A small audio captioner, trained from scratch.
Model: 6.94M parameters, encoder arch convmixer, encoder activation relu, decoder width 320, decoder layers 7, decoder norm layernorm.
Rows from block 5 of the audio encoder of a small audio captioner, named by matrix and row number. Each number is 128 + 24 x the weight over its row's rms, rounded and kept within 0 to 255. All counts start at 0. Numbers have three digits each.
After each channel's rows are labels from the 100 clips, of 14976, where the channel reaches its highest value: "top examples" is what is common among them. Only what is clearly more common there than usual is listed. The data: synthesised imitations of 52 everyday sounds, one a clip. In brackets: how many of the 100, against the usual share in percent.
# pw: pointwise conv (encoder.blocks.5.pw.weight, 320x320x1x1), inputs 160-319

pw.303:138102114106158139127105126124124114139171127097142087151109122133125141152135159070129112119166136142056081124124132118162133134108155125140106116146107152171128119126156127113122170110112171080141132118157114126152108145122130122131138137122177106146097120100134141131135137163129109146150143147157076143157104110141079114135098142153126128164147114115120123141138132091143152162107132172123104092102122133142155105125140155154158145114130134106144107115153135162168086104141084
top examples: signals (36 vs 11.7); animals (35 vs 15.2); mains hum (30 vs 13.1)

pw.7:164104152091119120122121114120131113107138104106148116089119098167148133122103129115099130135138113127130163145097107119093132123113153110090146065109145142120154137127168086096108079093122114117126160121107081124090138132093100103127147123103122106118117146133161120123111090154110129145145124129110069104118101093114163118096088093163131089093115090093094086122149117109132124101135130093105091119126093078150135142106131142107095119107116092158133131120101139089136103152090093
top examples: pink noise (42 vs 12); rumble (37 vs 12.7)

pw.229:084161114150117082095114084062127126093110139091147113117096107161146135082121148114131148098156140124125117161131106130052114144158129147123147108109117112125125147150112099129112135113109106118119164114128116112079145154094131156140107121104120136158106083128170116085080135153148122129155104093113161135038098109152158154106131136129089119094129106105125132121126113104134109143145170120132123149126132118064131119115118149093106115126114128127118132115151144105138150104089131
top examples: white noise (56 vs 12.1); clipping (27 vs 7.9); text has "clipped" (27 vs 7.9)

pw.168:081135116123088126124118155113142137126164123136090122134134122145106123156170111104129122131127095123153121160129103106144141145172055152133149127095099067103107184121072122117094148126088104094074097088088111135169136158165135125177144069106115118167128108119119131120109112155160106101097125131142099142124130134149134138074138115107105130121118150111132110140108104143139103120137114102093102131152128065106110135143120127145130121135151118122133121112164157112116124121100095
top examples: machines and effects (67 vs 21.7); explosion (45 vs 1.9); clipping (27 vs 7.9); text has "clipped" (27 vs 7.9)

pw.131:130126128089117110091133102124095142080112116123147150126127079110109158162146142119125065128151110154113143058108112143157088106099151100139073145135084141143147159123143149125083140108112159099133119091124108112133116145109103121118146117121159129131121132091157145101120124167150117156109109121111103106136123162166116115116114134183095138104136120153125111119127085161103121093110135147114108121094115118091165109098164136103129146116122096136111129072150141166147125089146084
top examples: mains hum (34 vs 13.1)

pw.215:081132114149118111092099140130125143081172144119095109104124172098117127163146167117124156141099122126139114159125160142097095123137152111096138124116115140138115113129089125094094121128133128109132120091118104095120108103110129122147133101125120137133083106120124109106085118112170123125159147159140110128090068112086088127066105139085150125147097100127148146128134062143201134138119170120123145141125105109127128106138121111111142103142139125124119117127097136115137121141116127
top examples: quiet level (62 vs 29.4); animals (40 vs 15.2); crickets (25 vs 1.9)

pw.196:125180151125104128112131106155124122125108113143120118140133140150118119142174087121079146136102095134139085118153079143081118112145192089134147112126144134136118107128097136106136137116135110117117128102126143139063110097150098133134083162171120125131169104099129143096114161130124133117064140152141163104137155135114108129102157124135151115104116168143094153132127144136112151105146066137085151124099131133101087115138112119117051137097099117091152139115117130146144133078163111
top examples: animals (35 vs 15.2)

pw.154:149139067130143139096135152134154161126124096103128153134135160152133142131133151169119168139151085116124151160141153141137155127155147128139173126136112125115148106160105115138137078170145127126118156079104108175086123084075119111143114135154077161092134139139112167153138160061129148127106121103165118105111141186106133126138165124102126127113112146140162128112129123114076138121160151132161172127086129135115103105128125148115108109114083107143140128129121150151134126131105130
top examples: signals (36 vs 11.7)

pw.72:135114096147132156139101123081104141145141149132129115121089116101145122130124127106108123125139145093114084148085102111157117146120130161094105181096143112138174157159135057145132128150117092097157173115174115133128100081108136111111130133122145113119092136112150149117101117164143122179153083142170073130097131152091148152133107139120165148145115106123146081110104103130098137149084127117147134085121075124108150160169129130093096130084131107149096100155157151108139083110159070
top examples: muffled (low-pass) (65 vs 11.7); machines and effects (45 vs 21.7)

pw.6:111113154144139080091154096071105091176058115103154139078096053123146127085114098098148124078104140122149145123094144124070133085113136135121107136111123109111137148155136147130109154111143090124079141153143125121119111155115126137145159137132135118127095104101146116122104131159127116144133099141136117097105151152124167120131085122129142168084152140113098128102071114137147100117166147071119139141135133087102102198122115143107146106148140087153112113152154116102122123135095086
top examples: household (43 vs 18.9)

pw.219:125146097122137139112141103098167174102157114110116104149119144146081103123122154137119094126129146128111092140151152110128102103122164184125173127088133118092114148147157132109100068172155129125142149106132107158112150103102116142114104126127088121148110081158110121097123139096140129122085139066126122106134105113142132088123128136174127080130094108112156086141137125150102085123112131141099103115091148144141141133161132178094107114130101126139166128135137121126101105099108115
top examples: frog croaking (58 vs 2); animals (58 vs 15.2)

pw.14:115135149079137138110139164118144149140172115143103102169118149139121148151129133174122107131108119114111122117138115136115164134136117122130136055077137100126064156127115119100137148118101104191128127108114144126150095099124098128124082122133156116112128132073109122116141140112117128118107134118094109057115154091075116139143098093094115096105123112119103136141119140120131132150084096113148156109148143137138131158110164118122113098100141161130102184112141138107135114086115149
top examples: household (39 vs 18.9); glass breaking (34 vs 2)

pw.21:122131130058130141134145116143126091102099096058161157160133146153133131127146114135092093156139129150102134144164082131101096114102117114120119139131123170136122077103077160101132127145154114130125144128105135132125150130150141132127144190158139116160067116163129110133138125147121135142086165095123110080152116112125112147079160107123130168136128190158127106130131155141114149104120106143129113095177168129178120095117109130139106118146146124090140131155090112165113133080126154
top examples: signals (48 vs 11.7); beeping (44 vs 2)

pw.50:133094118120143121095107109149113100095117106124125111154126109105127129130138169110117106132182100113112112128089133128146125109137119160162107091138094143133154134106100154100110144137140136103124126104137111086138086149127168146128134108086147114124125138123145142106120125151138086147145125064123110134110106100122153124093067150109126149137150098132115121115098120137130088150140143130095087102098079119126143064097138128124144146130156123094124092099153124133122071110119082
top examples: quiet level (89 vs 29.4); animals (36 vs 15.2)

pw.15:158123142136124206120090150180139125120114094118126078128135113161139127106144104181107144138078129123129156197139091121139098138154107105132139174127129127130139117155147123119170106145108103130154147164110116133177085104113131084125096114125126153146080114127174122132129128150169137126137102150178148138150129130146105126161100088116142141082123111157086096141124121150121133147121142095129118142172124167144095097146127145106113153112133137111091133128101142126156083080110100
top examples: laser zap (41 vs 1.9); signals (32 vs 11.7)

pw.151:035107174118156155119132084149128145125124142110147134070125137109132132129116130102102149117077109093106129129113121164134103084080160119122087142162075126150152133119067163094109101151169150114148118136123166120115122135120129117133128152132166132140151120129127138139052101133119130149124131102127150083167136154196098118116166119117146129088131139117160126101131067098147150118125145131168089137140160145152106126137120153117072145142130130139106119125137130152092117112101081
top examples: reverberation (98 vs 34.7); text has "room" (98 vs 34.7); text has "reverberant" (98 vs 34.7); animals (36 vs 15.2)

pw.95:126137125139114125126110096138181132115133078113169123172151084171098133104079139114119124153158138115139118133169120142121095145120100128119173118143117139070124106125144109107153058123174118076139159134109128115132129123109112078148118113111122131074092130127132093084152120167152128100145122111122145142139113103094125173107134137191118099138110143111096154136100110113109120104142146117125147144189112098136105116121148146108101136180191112126148143091139107086083162097112117
top examples: beeping (71 vs 2); signals (71 vs 11.7)

pw.312:115135133130134160112125100119107107115155136121121145115111090105120149075127088111083124119132137099123127123121109139144143127110170148153145109139095118131138156133093169137140115141133104102179117060131122119090137120137115152138108140096154158203098049179122116137172096142136126156111102137121090077109118097140075130131134104082150150162125089116165155136113081141116163179097131161133125132117168119155139138111106141145135123135114113113096109115122184152148151107138144
top examples: reverberation (73 vs 34.7); text has "room" (73 vs 34.7); text has "reverberant" (73 vs 34.7); creak (26 vs 1.9)

pw.69:165106084175103158143161131126145125139119148151131120096129108141117133107128151148075117128140165122082111066144146129119050120095094116146103106146137139119141082112147117096089115105145163091132086120133136103146165117142130101103119110113123123123109127136104103128095138126111103147122142165135135156147160165108132119159109157131143147131133103153106157136129129097133146116123129125114153124133089108162137095087135150158132131143121101122142152137114086102141119144156099
top examples: white noise (66 vs 12.1); clipping (40 vs 7.9); text has "clipped" (40 vs 7.9)

pw.277:088138134184129126109138116115140140105159122139108089124104164107106148134150100129096104133149144129128138141130117066111100097105136116101148151109163146146147071185169121134092090125108091118181149126153097154132144093110087127117132150124077118095127092114130144084110134163166139141113113157191128173102141106106122122121137127126185142144112112162141108110122105142092112114114122106080114103110117092141129132123123119127133111146129134131127112139105118131136070130133066
top examples: muffled (low-pass) (61 vs 11.7)

pw.152:126165104163124112131173105129133181107114118136094136128116143144125116085143097121105158153155098136135116162118097101156147158134155100161130149123120070142110151130142124190152164138108138130142153135105135164169126107099135118124140119159115125144138124136137130134143139162158146134152119189119133140095138122092105131108135118118160134114122124111155121113104109145116130116081146101134089174131087137102103140140102131127137103100136123117099137146144190136179110146147150
top examples: laser zap (29 vs 1.9)

pw.205:137176079163156139111170131143106160138088099138127113110140165122167145102126176094111126129150126117101112140122106121183135104096155110109147151114113141142121112142121176096125122147104143151121123159119111154185093135110158087042134113157125113121153137159132139146149136099148118139127139133154105135098130102119138146163153116148183164124162130159198104064156138107128159135110138170134141158129127146139132145128109140101140165113188155113124107162121106113135137124154147
top examples: signals (64 vs 11.7); beeping (30 vs 2); whistle (29 vs 1.8)

pw.258:144090143163134133114126133092091122115107153141119134131092145100135119126131103065128098152149146138113091132151113117142109131126127129115137146172128161128126140118167136107107155115102164119130134119188124117156126130093084145147118133115114104160125114175140111109131104127122098142139113159119126163099112108127124126112129118158129085171146082148119111169112117150087106180150122164075150105115106078112117102145156111092160122120127146084086088119129157149163130085166116
top examples: animals (50 vs 15.2); howling (41 vs 2)

pw.194:130117109142142155116145154144146129118162136095121122149137108125127164155102111139169141117134141120165128094137119130141153129150158112117109056110126100134151119092112148136122114168122122165115141126132119133103161120121132122086138166161127136105096141134138141121168112138098172146176153135103104100138142096124191131113141074138154124170133112120168177124153112114186148114144148115148150116131112118123107167101071100117128107171107061114117151088141131100135173162095125
top examples: machines and effects (65 vs 21.7); laser zap (57 vs 1.9)

pw.38:141121137119152101089113135129096172122123113094079120130152104124144158117107114128142130130119115044130071156111149130124115103156118125107131114122161147143123133138149121080106129144061148120126079110138120116158095078145107099150156122098123137094138124148113118106107140144117108163145133135096106127098080103108145131136103125126114129117113128105140143065108126112124114148122155114125136135104118117145152138124133128171099153120131130090085117091141122118127116125146136
top examples: quiet level (78 vs 29.4); mains hum (35 vs 13.1)

pw.105:101115126164135104118153132100108106113153100100098106134127115087136121146125106079123135129135110084080147183123099149143113095114146123058144135111148148129133132143152125141131138160077127128123098132145090128157066105156102082132114078124115131070116097117117125103127147176148123120098119143166110145078097111127126102124097135162139168138105132148153136090129113097115132121082129087121165080130072116138147147142114066109131136141144098077110116132129112120133108118125085
top examples: mains hum (62 vs 13.1); muffled (low-pass) (37 vs 11.7)

pw.77:116086140121097162129091168144116122148148107116129140125128174129143126113130114119133141148102133121135121149088138135144167150109125088113139125078146078141142145112120141120142093120142128158069192083077116125163097156128143091139143127126146147137108159140173124142121097119073076147139109128104151094092144141131129107119116099095160136063133144123128097089126132111139167132122096110120119143128137116143107156075117143151142168076100145142088136123139182135162156141107119
top examples: thin (high-pass) (31 vs 11.9)

pw.185:118113120165137179119139125161109162148137128102141124140155058135105134176124158140112078131079110164135156058173168113158117116068101128139137167130118117118103121096101099113120101137107129110159126183104138142134104102118162107120130118080135129119110155139150136158089097145075162125131115098122100059169114129140072100131138121159130136154121111191126112127096129112153119177116112096133091140159142127157139087106133140101141141098105102139157163075139106157103083119120099
top examples: nature (50 vs 13.7); water drop (49 vs 2)

pw.235:139156123102103098138099187124119084124138137136148140112147173108117131107098145106115111155113133109122202094120113117140106135118105116101106119095088128117139063137108162102119151129146129139104121123108135171176152198099116130088114145144120149140116139142155090145154133129119130148114108099150144111126117125146129160105103126128153155116134166104169122145143102145123094107134112125163142132132153133105118141152116145143115097152162129111145087151082088126144138105142176
top examples: household (42 vs 18.9)

pw.137:088102119122139123130128157114114093133124100161136120121136110125151130153123128129118123126120101093147112102138096109166097147098126093172115138186110078154147173133108113170137174137145134119166114122081127139156122159114131140095162123131130161154133141119077108134120143073136108147145104153109116143104105118131103153155138099129098151158140095153140094128107117126144140139140127160097145140125130087141122113122121168147109143111111111074127083138095172107117101165159128
top examples: household (40 vs 18.9); mooing (32 vs 1.8)

pw.13:128130117129134095119156166107138105046138161176118128110132131088141139139084148159125116099081103093144147106090126134090141143156109113124099132157107129130146139124118125115087115108100125166057135120132089137092137145102123124132147100141135135153102129162080124131111091122098125188114178148108142135102143117123124108093103182106134104102142071093124074126135116139130130130137100145122129121107116109127097119089096085140134076099110163101153127150100121123130104118118097
top examples: mains hum (77 vs 13.1); clipping (35 vs 7.9); text has "clipped" (35 vs 7.9)

pw.115:106142113105140151113157136133138136121097102131128131129122150115154117147112122161135142160098123112112167118135103125154146131090096124129170120141117130057131118111120097176116163161126101154130155122119128111157140123126124114092083131113139145114122148113154157150154160124085163087095098128147096134153134078118161159130121087090076159132132158106133114115155149100098139143128082051144163092174146160117125129165121140138107105094104122108122145170087099125129155091144137
top examples: laser zap (87 vs 1.9); machines and effects (87 vs 21.7)

pw.171:168115160152147122138142111154118140113119130143106103105116095138120185152109116126104140109149116100112112147085098098152129086135127129128124142162135095119129114133097126139111082113122086137146132106117127132133126151135133117118140140131113204120166111091120142118118173124157133116118109126169125150106160116108136140111143135114152071159130150037116166088136130118141101137101131153121119176128126086091098141120133157111103129110128112109136118139102156154120065153133048
top examples: beeping (45 vs 2); signals (45 vs 11.7); laughter (31 vs 1.9)

pw.85:127145110139143110084115085097144122096137125089126174075079152143145131082101115135146143127131161136137159107106136146137139089127156124146122119079130133135104129157129149118067087118108140145120140132143143124109102117067101138137158157118145127126110100151141140135106117136105125149153110099098147119056125084123133109140115120149125099109079093107103123124097103141122092108134136127148110158102122106161101133115122115163151117107107090111084104110117105104086103128104116
top examples: quiet level (62 vs 29.4); mains hum (38 vs 13.1); pink noise (36 vs 12)

pw.87:144133163154143128127135141119108077081147098158148109104188163084097093151094147164133152132114084113102149153123114184111099139132118095092108124158199124101126134112161103157121135112129100119135131137114161140136107152126131134149119152115108168132173091098095143110125134156135125091118143154129134132124160094115117131117115147177143126101122140150091106128179130172130146111123126161112126126137112121121099110120164093164098089123141126114173124123113150132104107101130119
top examples: beeping (36 vs 2); bird chirping (27 vs 1.9)

pw.212:112146124104067112158125162077113094146149110119108104132116100138120102122127101108109098127144128140145149120111118042136140158138108134135119102099103111109083121147114137113135171121112119178116128124126133129151131154147162112121078097122079068112104126112165108169151147141118144090129107118134117143119125136108123147115115101096150134108111168094131122113106133127120117122065099134133146141119119129135144156121079133097081106130132172126100154114139139122129141148109171
top examples: household (44 vs 18.9)

pw.96:120119151127104124121138111121082119169183117129137096079100116124161152135131110141122159089139115081110128137139139104125150164143091146136093132134174052149147140133069144125131128120163105096124165115099130150153125141134095127176141105148156129128091084116184124127099108171137124129125133108133156125124090126164148096113137109091123151101153129115135141086111112095163104101131174076158110131112134133099150089107144150129102165110078087119103145129174140110078153132122168
top examples: reverberation (70 vs 34.7); text has "reverberant" (70 vs 34.7); machines and effects (66 vs 21.7); sawing (28 vs 2.1)

pw.67:120099124148095135123154150137122077152111104119104190109134154088122112137104075143171125152114131146136143105131128152142126152155129131135100162118135126115105141121081114101148122121147094140121112147134163157121103130127109169135103133130089112134127116116088122102172120146148135103155120135131068097109142109117151134121087112119127074148080092142111131150157079114163156105161122137134160113133139108133091160178115082124175090144140174115149129133084167087117125163136145
top examples: mains hum (31 vs 13.1)

pw.260:134131111069114089126121097125132126081160093113155099122178133104117147131089131173132093142101133117132113052116142142100129097142130137109155090107154116115129142107109130128114099111131105123099133132103148100151112092164143081167087131133092140157126107177140117091103101111136180140152116101158136144116184109099138083126126125108166127115143160102129128108162146131132074127116175109112123120130133090128125122129120150119131115130122110114123107159096144138123139151133147
top examples: mains hum (46 vs 13.1); bird chirping (33 vs 1.9)

pw.279:164123166141157152146086097134114130137109116117164090167131161142092107149136116129118120096134116146127083171157155090108078110098122133143120100131112137120158131079100149161119136133111082117131120129093135109135077090123171141139122104127077109101152128121156109124110101086118150126098144132123111102148109149085106094063111110106116123121124146093125118132144168128111155117126073187117135146167119165156107093103103099119111120067128136133150167100112127161152115111121113
top examples: thin (high-pass) (74 vs 11.9)

pw.313:153123107098153123115179181136112134130109135149118139096140149130116135131108134158138150137112095128150083171123138175134152122150170139059111133125163148121105121114123105099098129152111130155122125145140131147103097110157134112122091185131107128133146123152103126099120134129132126139087131083142110140069119100156148143140155128081127100131148120110193122145140138121116140144126141141179149142134120138107172152163096141149068125114117126166110148155103114177104166155133112
top examples: reverberation (67 vs 34.7); text has "room" (67 vs 34.7); text has "reverberant" (67 vs 34.7); clipping (33 vs 7.9)

pw.309:149136133150163164107099091148153157191147142109095109151128133145144124111176126129044120151142141128072118132154126120120137104103138097157129130128125151160153051090121184082139131160154152092137086131124099092145094113149130112094114141135165159111090099132121145139136098119102139112143163163135080110155116166147095099108154120111152149143109120134115156137133154121138120147119099180131108131137159113182135118158143110115160121129148127117137129101081116148151125101141151
top examples: reverberation (61 vs 34.7); text has "room" (61 vs 34.7); text has "reverberant" (61 vs 34.7); signals (35 vs 11.7)

pw.58:139130135127148119130074133137129121221149144144121150142104153161108098160095141144169151052081129138158132122105125092126133144149162124162146138101119094113099140073109152105170154103136153128132145134119147135112107148117118139162141108120126153159131142133118117102118124119060119143138125110043115108128087126126143130136144134119095093126123108134079131137135125127149120146157105157120114125174140109149098127152131103129151138121119145147103128064159141062085137126099114
top examples: white noise (36 vs 12.1)

pw.179:099136123146086119156118114115161124119071151139121102092116075103090108138157164090141113066142095160127165099130152135089075142103116087105115149142120110123155180121140141077130107083118118122104113147138118149071132185158093147160085117137115119142134112142122094121128141114067137124120106123092136106130148145130141103132148107151116103141137119150138169131133129130114159121134109084098129102096150129151093154134117085115126103118116137128121093093117135092121140123125101
top examples: thin (high-pass) (55 vs 11.9)

pw.286:107126132120072162137090141097142112105132090119165100132096127146102093149121139116138090108143166183157120118142096115119116141099129161133155143123131137110165145151090111108128116128111131113127113150095114129126129144106147145118155128153107116143138127098122110132129145122156163093136090123188129137113164143154141165072171123139131141088176105121191143159142124131159158125119089158117111123151140119146123134140104144096119134123139124117133113152136120144144164130097126
top examples: clipping (43 vs 7.9); text has "clipped" (43 vs 7.9)

pw.302:115145097117134172095116143103111103142189130109133111101120148132110125157140119149158149150098126116140123119114145102098130102131093139139101121166104093145091149107110133136121112095103113137182134094146133102115121165123101146117105097099114128166081089160105145115112094132166143108151156097127119128085131116079141093150115115095161143116111170169133143158159129157133110115150123149128116103145113109112092140150142114120150102139098119122140155125119177088108135135121118
top examples: barking (25 vs 1.9)

pw.34:174150107125175122127084126109126117117105116128150111149107076108155158104132178175161117118102132122121150076144106153155112105088107111131186112123154138129175121104170148121123107124124125091165158114137090155101148100116115116095113126139127150146110147147142132144147104156106155139124141138173119130107148175133158136136147118118118164114133124152101135119115145114102117112140155107133104064141103144109134124080122092113156153115128110152149112117152098152103121124100124
top examples: nature (46 vs 13.7); water drop (44 vs 2)

pw.281:070077134121151136145080140139118133096132113119124124095105139120162149117120103090079106121135158125099136128127121125138098139122129119133098151139104147194174147117114123096104088124120155129174116150121116152134144144126152112112131120128161110153125117108113108158107126124092106133150131138114123051206122157187076119113113103175126109127140145123145114124134122093127072137117135155143115108106132128166132136095143151124130140132112109136136133101161136171124092137118090
top examples: reverberation (92 vs 34.7); text has "room" (92 vs 34.7); text has "reverberant" (92 vs 34.7); animals (43 vs 15.2)

pw.91:131110133116131110107095173147104102099128096091155128113139140107108107150092158116136131102111125128133114131149103107129156103108125125137143148135140133132121120130126128127109110140105122122129124141105141131111196124133141098172089170194141122174065147141121117138115108098132171171121126133153121153137180101136135139090165136102112124101174098130169122142150101108115160163135117126142126105176144116086143126156129135094128123134089121116131124164114100104110148141118170
top examples: clipping (41 vs 7.9); text has "clipped" (41 vs 7.9); spray hiss (29 vs 1.8)

pw.156:115115084129140079088143090096088148131133130093175138102121125111130139136117116107079089163117118100125113112101108136150097092120154155146117177084131164117147126162118104135089102147100079134163129208124087088189119106105128136148122105159103133123110145126145123090123151146154139103090070143178142108085150093116092119155137109129126161114123134106140120076116149139084083099100121110109138138113107132150152143128130122129086149132144137111088155127100104117138155116122084
top examples: muffled (low-pass) (35 vs 11.7); clipping (25 vs 7.9); text has "clipped" (25 vs 7.9)

pw.90:118123150139096104141089116117115106116165122149140099079096106119120160122074129150112132120134081093168141147127112104099098123132087138111137124169133119109114093126155133076126132111142110146171118132151153133122133126131129121089122125119138128109114117116147168150117118091145142127130118131129098078116118124120118128172096122126094109121115089084111094141150126135157101164117130135147113144142117130114162134119128133118101118104119140170145108085091136126144111144107131
top examples: household (64 vs 18.9); doorbell (36 vs 1.9); white noise (31 vs 12.1)

pw.56:129084165117097123122115128129124126129163103127141126135128162109146160131125155137093170132108080089083114131136156090140130111126132084162096180114136117169135129105131119077131083145091147140111114146115114178097115134129127137124138122138119172115130122114105207167083162097118127130113143084145111112137147142106098099138129100119116112098164137107104126138181143106129136099127167081109110136134141152138173135082124115111122117100103105127121149121138111160117134130103128
top examples: signals (38 vs 11.7); siren (31 vs 1.9)

pw.201:157096132063158136144107126174141148152082152162147156145108108153115124131125129132131112085122121138131125098086127130127121144123162116186088127128127085123149103064124135125122111096151122109095147130099116124115152148117135159113115122115165121138134123109136110147123125094076082152096200137106129128151087182151160130123136104107062137102122130093074068131131140088119136115169100105140092103121148148112076099116148125151155146071090161158150105119099118144133129094157123
top examples: thin (high-pass) (65 vs 11.9)

pw.48:109130120159129149119134132151096075168123127109102073095142108081145136089111130146127120166147121127117152100130110084121090151130105126081115105137133158118129077141159102145134153123160119070158141111171160111126065092146163087142126123085133145119108128101070120109149147129114109129135129157113136164128057103077130124091136085142180135170061132124078088109127126144129126148128150139127136120168100133152142095152151141157117134124142094133090118139096109147129113140149126
top examples: muffled (low-pass) (28 vs 11.7)

pw.285:153146115142140155162095131138113122171096118133144139117127070152093095135081153170123122130148165118130114095162114095144108134114085114122124102087083154068114109145170055147131102115146120084121164131137088114111112121136090067167116100125107101077108128148139171088091116137108147116135090123134128154129112099078159114106149119172125102131096144141113109131122129108077105095127121083114085121098103110135137092128116099091077113111144098148124134109134082116123122138116142
top examples: pink noise (31 vs 12)

pw.51:129113136147117135105110109168112099142095173119151098119112084151152164098145119125139141138145100095137160129093151098108164151100139115104139151130164092090122122128108119122085120144149103110099154151134118114176115152149117128119140148142115125163109114143174173116105125152124141116104056124137140104140136130131195116134110075098158152126143134130141117073117130136123108180143138054128144114155131128112110098139127135148161135124139122131091127161115164168158123122097115
top examples: nature (45 vs 13.7)

pw.180:153143163141142088083116130140122117094130125116140164118123137129147146115115123112140131122130137140140077175135109107107153123134128131116182082108154134077139077110106102138130091119097101129099154093152139176080114124093097150102104162155084127124119107134136138131151109093138134123126105115113121130119126108122144139097164127143101108097169115111098124119117096108127130131173132105162110121165117122113116091116166130106141110081110088097086125145102091137100136089081119
top examples: white noise (33 vs 12.1)

pw.57:141147112133119129106144152114134130084141089118123175115110134112149134141086137127163128110111130103115114071141123147130111121133151109142103121139117114114196131151123112182072126118107069142132160119133132153103128112070108179139170128137100123120137136143114161136081120118091075155135113153126128096098113154138144094151078133096138187110116150099153093095110121126125096141169129131156138088136102132130115133134126160138099133066083099119088147116114112120141110112129085
top examples: machines and effects (63 vs 21.7); sawing (57 vs 2.1)

pw.223:131108140185131182168123112112147144136104146169090104107151108165147118147120147122121105153158121108083180101126157134107129135118160116113105160161117129134135105122136097098135115131122113093155108118119135148158135106127126126108143126105124122095145092110083142147111121101114115111170142143144157127128123095126120082084146101136175120146091126140158143092153115107137128055124128115088122116110165105132118103103164116153150105162104124115151129129072105118120141111169150
top examples: mains hum (58 vs 13.1)

pw.8:162109096127151115126108126121149111148118150121078157133121153125107172128112155134137083116150105145164071092162088098143139107107138109134097162136126103132125125111145146161153120096106116124133099078152134131081129106124135129107117091144120126127087149167078096132156132078144149124097104129109119112080126138146072102161098129159151168156122107118157099167122125119106115136122105158140093188137127110141125117109124149135117115124099101134095107104135132142106158152095180
top examples: people (64 vs 15); laughter (63 vs 1.9)

pw.64:123101112146125132129129098142145150112155127094158135136100151136134103136130169114092118097147148129113132136152126078114123128138122151178123164097093124153186150132091145107121091150111122092141153148149093135152131088109210121126165142092133105154102152133143092173133094106149131129100121087128103100142112164140088141099139092109126132118183106137160134143156138113126140143089067099122112106112123122162126110131112138117113147097094113137105109136132121139132128097103089
top examples: reverberation (63 vs 34.7); text has "room" (63 vs 34.7); text has "reverberant" (63 vs 34.7); people (33 vs 15)

pw.118:104103110102135126130097090121126046120182099129134078119133214124125167095155147118137146135128126071140140128092094120153143150115129125168123109150094131183123133102120153101132103127122127093133140113144111125112107119131132126134108142137131152117118105137113093123125113101130125123126125156171115147137119140125142101133132119104114113126143102088129077140153100123117099111142132078122094147113130131141125120114079120158160159089110119113116086134120139118162105148122135
top examples: nature (35 vs 13.7); wind (33 vs 1.7); crickets (33 vs 1.9)

pw.292:117124118137160140120119112160170164158121132084118112183127073153124116114153094100138076123145133105156119110123131155150079110120111155170141133115139131111165142139115076109120145155098078131119094147146136115146118070131132135137146120088139119126103110119137206179135155178117076137162107122168084128115143115144143126125132131111154156137059147084155171084102118110142133145108133098132152132132107105111152172101098141115147103156130099111103109124139134140124104146124114
top examples: household (52 vs 18.9); doorbell (45 vs 1.9); signals (32 vs 11.7)

pw.270:132111116110149133114094141130130113124073159116198105130141103106128118128100141075100095099105134109126093086111132115141130107102126110122110142136111120130126094102131136093089140132126142121150112133141112147146139125116093124074092137172139138163100116117130125110113120128099146152107124114157080117135148124146122134170134141144102112120147146139128082101083127072118115135133150151127147095135153131114183138150139145097152152111090153129101133141097110146113127101162096
top examples: clipping (31 vs 7.9); text has "clipped" (31 vs 7.9); spray hiss (28 vs 1.8)

pw.251:109132129147112109121156125161150150135088141100110102115120090109130162101105096094113080110146167163057159123121130129071093126133118121106146170082116112099129138110104115117113120157104109134129084154127142144106086117128105141148163124089145122131120124140104109153138124146130075129143087114086065134162109134169084156116079132130149175121134134104090124134095097151130128134120158103139123137144074106159100149133177131145146130146100145139131132113098124129104101128108107
top examples: nature (32 vs 13.7); water drop (26 vs 2)

pw.288:132160093073123103143092116114121123121105150115137165147123114142134132106133112115124090077095132144110099105100119099121134121103141145145140103155117144146106081110175154100121145110116192138120123117135098097143130106112077099081156129138131129127080119161088093088133109139091141173138163120098104125150122091125161127141108133174107110111125067129110136105143111120121121139134131150091100124109118095137127166132132118131170144132140129122107112078125074122129098117103119
top examples: mains hum (99 vs 13.1)

pw.84:158144127138144153165101095109154130116116111124152111149095103142067107117092121082147146147095145150106136120134131103133147113126093091130097125078141123094140106070108183145156157130159162149101126111137112117137113152106118149084151142120133119140121155154122114144144101097063095160185125149099107161149131099142124107140154101115119124090128155140120137149131139138172166140154124134112095112132141122163111100110141128151164155100115126122128105080135128136116154106120088
top examples: nature (34 vs 13.7); thin (high-pass) (31 vs 11.9)

pw.31:123112082079105176131115096150166081115094108128153158174128133119106143127156101127105114103124132152111164172130146121124119099140133139122142105100134156083129088135117133113092106107145105118073102112110129121106110147174126105139087090104116123115106132156150101151096088172147125123110116144137116108149114159147126144110157106061122100099119163125109128100127149148120132124132156097124109138101171111185140125111067166111090129146152134145106137098143125175119119130086096
top examples: thin (high-pass) (72 vs 11.9); people (37 vs 15)

pw.308:106133146131116080090126091108135120125124152087150119083082122102126118059146092114131160092171135135106142124088128095063150085111103106104145135106123113119167135156102139083111126106108131104105118154125132120152192159126096147172118119117144159128133123127145139130136137147147113123133111123115117146078118129163120123096112135113114141097171125095096160134111115131167119159128127151112113137148118091105117166141150127124134112126135147164115128120133134096148181157101101
top examples: nature (31 vs 13.7)